{"arch": "repvgg", "model": "self-supervised image encoder", "dataset": "streak pictures of flow and ridge fields", "train_examples": 195000, "image_size": 32, "crop_scale_min": 0.3, "horizontal_flip": true, "color_jitter": 0.4, "method": "simsiam", "norm": "batchnorm", "activation": "gelu", "depths": [3, 6, 6], "kernel_size": 3, "stem": "single", "widths": [64, 128, 256], "projector_hidden": 512, "projector_out": 128, "projector_hidden_layers": 2, "init": "trunc_normal_002", "optimizer": "adamw", "lr": 0.0017, "beta1": 0.85, "beta2": 0.99, "eps": 1e-08, "grad_clip": 5.0, "gradient_noise": 0.3, "steps": 18800, "batch_size": 256, "epochs": 24.7, "lr_schedule": "linear", "final_lr_fraction": 0, "warmup_steps": 3760, "weight_decay": 0.1}
Rows from block 10 of a small self-supervised image encoder, named by matrix and row number. Rows with one number belong to one channel. Each number is 128 + 32 x the weight over its row's rms, rounded and kept within 0 to 255. All counts start at 0. Numbers have three digits each.
After each channel's rows are labels from the 100 images, of 14848, where the channel reaches its highest value: "patch colour" is the nearest of a few named colours to the mean colour under the peak. Only what is clearly more common there than usual is listed. The data: streak pictures of flow and ridge fields. In brackets: how many of the 100.
# c3: 3x3 conv (model.blocks.10.c3.weight, 256x256x3x3, each kernel summed), inputs 0-127
# c1: pointwise conv (model.blocks.10.c1.weight, 256x256x1x1), inputs 0-127

c3.21:206125099100136059143108095135136140073162147094077123136107126137108117149122102152103192139123154132126148115152101104178146160119202127130147161106130082122124103154073157149105123212051131129077108131118112101142147100102109093119126096128108155186135106089156162080132169138131147130129166094115091141095140152126093163112138161122096145157115160125121146195111127084135058111057
c1.21:119095142077118080082149168134102087112175094146162119136064111111156027115173149065059069142126073138136134143124151093141118128133152090118126104082147111183138167100080131134141186150104135135150181131085138113119149139125120114135113102069151132144054124128124122153128148122111109137080158082135150149096177157096173112085058103090112073098172118112152104102124104110146088167093
patch colour: black (31)

c3.235:132114150087109121106134100067164115181107164129127149138134109116163126143098129198122106143115111127101127126118128144158004000115128146161078126112090100118097126146075072159105103147091132113104177100149135144143108126132137069106077145062128082178141105091126019114139079160087128161126118146102100130141123134135120115136193114109161123113161128136116089138173145115111109157142
c1.235:135113156131109145130093114095111159103118156102086161149131095085192092126112091200135142101086129084088068152087092152148081012088137124132063091113081156120105147107117070140062108137150131106108100115090130109147144136160145141133102183057102155181144054123135075147188077134098118102100154166120089148188102135136103089100174103119139157098153115134132125135147108097118088136107
patch colour: white (91)

c3.95:162132131061146126142028118157137058137161147121163118119147140168142137157135137123118127141107160153119038105104108106130095103099087133149125105072150126078127134132118177114163142148138128168059103073149082146000051071075175077154122144120125129121137162141089101149146134103008131108197121150095128150113125131086128116081128160061160150092127153133123078097137058152095133149171
c1.95:115102144083095097074074143134110134154136104090155133112105127130139140116069183131070087105123085121075123109100146096135077087098082133154095090124074098078130146148093060088098115148137115117109150084147128178052115082124142098116095172118126086135137156118092116159100090087044145133128117143130086215119156159072129133163141174039148082119133138115134136067146070129117134130164
patch colour: white (83)

c3.254:134162107092103137108125143113149124142132109141138150199114153141059153157162140146097147153145148127057168113102110138144115127160093135082084129194085066072073138183110165136088183105103133153052097121117152117181059105178109148132103157095132112114158105139123124140178151139148095192064105134103107103098114124077179150148156165178120151073069225107115140133150069109192160139100
c1.254:063176156125120156130161092070139114103104134098093118163162168118144101128071159189068101188153108131075184138156176103156128091178133112103131146092141121124089094152116182077148156121140126170107119137161125155166144164147144122192096098097167166101147169170153113128179152195096148148155096079125143203147099102129182132192184128145093104085085147126089106112122155136149142171057
patch colour: black (79)

c3.156:084126101112128102117194161112132095121153091115158141123087152149145165095147128097071112173139109144154118150099106141125138049172105151112105054053142089110061089096100168150158105083095115114159098098161150095189097123151122140117114131124145155074103172152095107165132111122085109098158105100130130207056173138100122130117108123107170059075142113164094090149159101129094135093127
c1.156:136096116124140036094143070158097124156124164112118142130142143093120133092149106184159137133155159090134121102043102112130105103143164181119136115122114102188106149157115135154115086106091069178120134118101116047089163077059110121103124066125092107141127147156147050099164124139150217120104119130132130135161127114134024124130149100149090090185101127177156175209124153118106147114090
patch colour: black (66)

c3.117:133140111088156099151153169110120135098154186133127126130156140096106122129136101102152101090173079153132077106129131163126146150152152106095158108093156161151175172113153110095108163150117133150173157126064149123126149160153156127137167160147115142144156112133081187109078149159148125125087130147078195114104134151146082144125099182111124120165133207142055160132140096118151122125131
c1.117:112146083188142106128128066145116078121165136174148127103153127104153103116166088106153082119120092165059106103097150152132131101118134054105173080074097152082112125101128175108130117152109183102113138140133133083098124137108165119073092133166164119086151108080152137118144153126088109079136142130104153136066163098109120161118060132134097138095093177092072182097114094146103072155154
patch colour: black (27)

c3.197:141134106088157135137103116100089164131116075164092106097123108104086098094062117078109109119084093142134110055127109119140107123126084074054118096145113064119094120121172113098145131147145126129095079111114149109122122169108078112107099052132108110135112135149075117068120073123083119110148103085063134095089095120120104080130072111111115075091064107136101171092120125126121101092132
c1.197:126141177127112086112111217168071125111100100130164114093145119141100116094111174143097161158059089136139128150146127093109146143109154117133155073110084103113157150171152170140130122118134157161129137093199129086089104163172124143104135119145121158181118122203100151121188089079085147125120111117097099125111155106121100076188144140168116124112101153144143145135116121168117176128129
patch colour: white (31)

c3.32:109125183137106114118090134143083099106152138144079182107118121122088107020191095088123100160145107130111150106135111079079054058155088074108126094118093045059099111113129145130145155128139118142067121116161109093120104098103090115143085087140119135118131107165082079117197113062088143113112099092098102164151125141150168162167125102083093073121122181135073122101124066167141084194186
c1.32:123122116141099152146056123158108072121153176110126177077196122100142066096095137069106056145131083221120148113155162104088101114169081085147189092168125132029155117104166159073147132139094140137111191110143116091132141112134129144114145101102158167134112112155116097131159126093110197155129105059144142126103132142096144141133107134126136073133103165123139144047107116163156133187168
patch colour: white (29)

c3.133:133131154096137157167138161123131115181133122149119173098150115117089113169121157191152096138120100160116124089152142122138054006134088087102125105085153179100139104210114159110154183135107170142065164118166135107115109104151214079134086132033136129110104116109093008109141104100081128168094100125103188130087106124119147141138150163104180134024070115119097089127169096118169100138128
c1.133:124095095097118128135122105114126143128130137136113096114114121103112171154160111179139118060108128161088118098077092129144070060131157198126147135119114161126084116121069051184064142083061128134067103113088080112085125135081175082108126107107121092137150128110119028140110115149129133115033092178107106109152062071132070093132192155147125102128117148102128137145117082080102103122120
patch colour: white (60)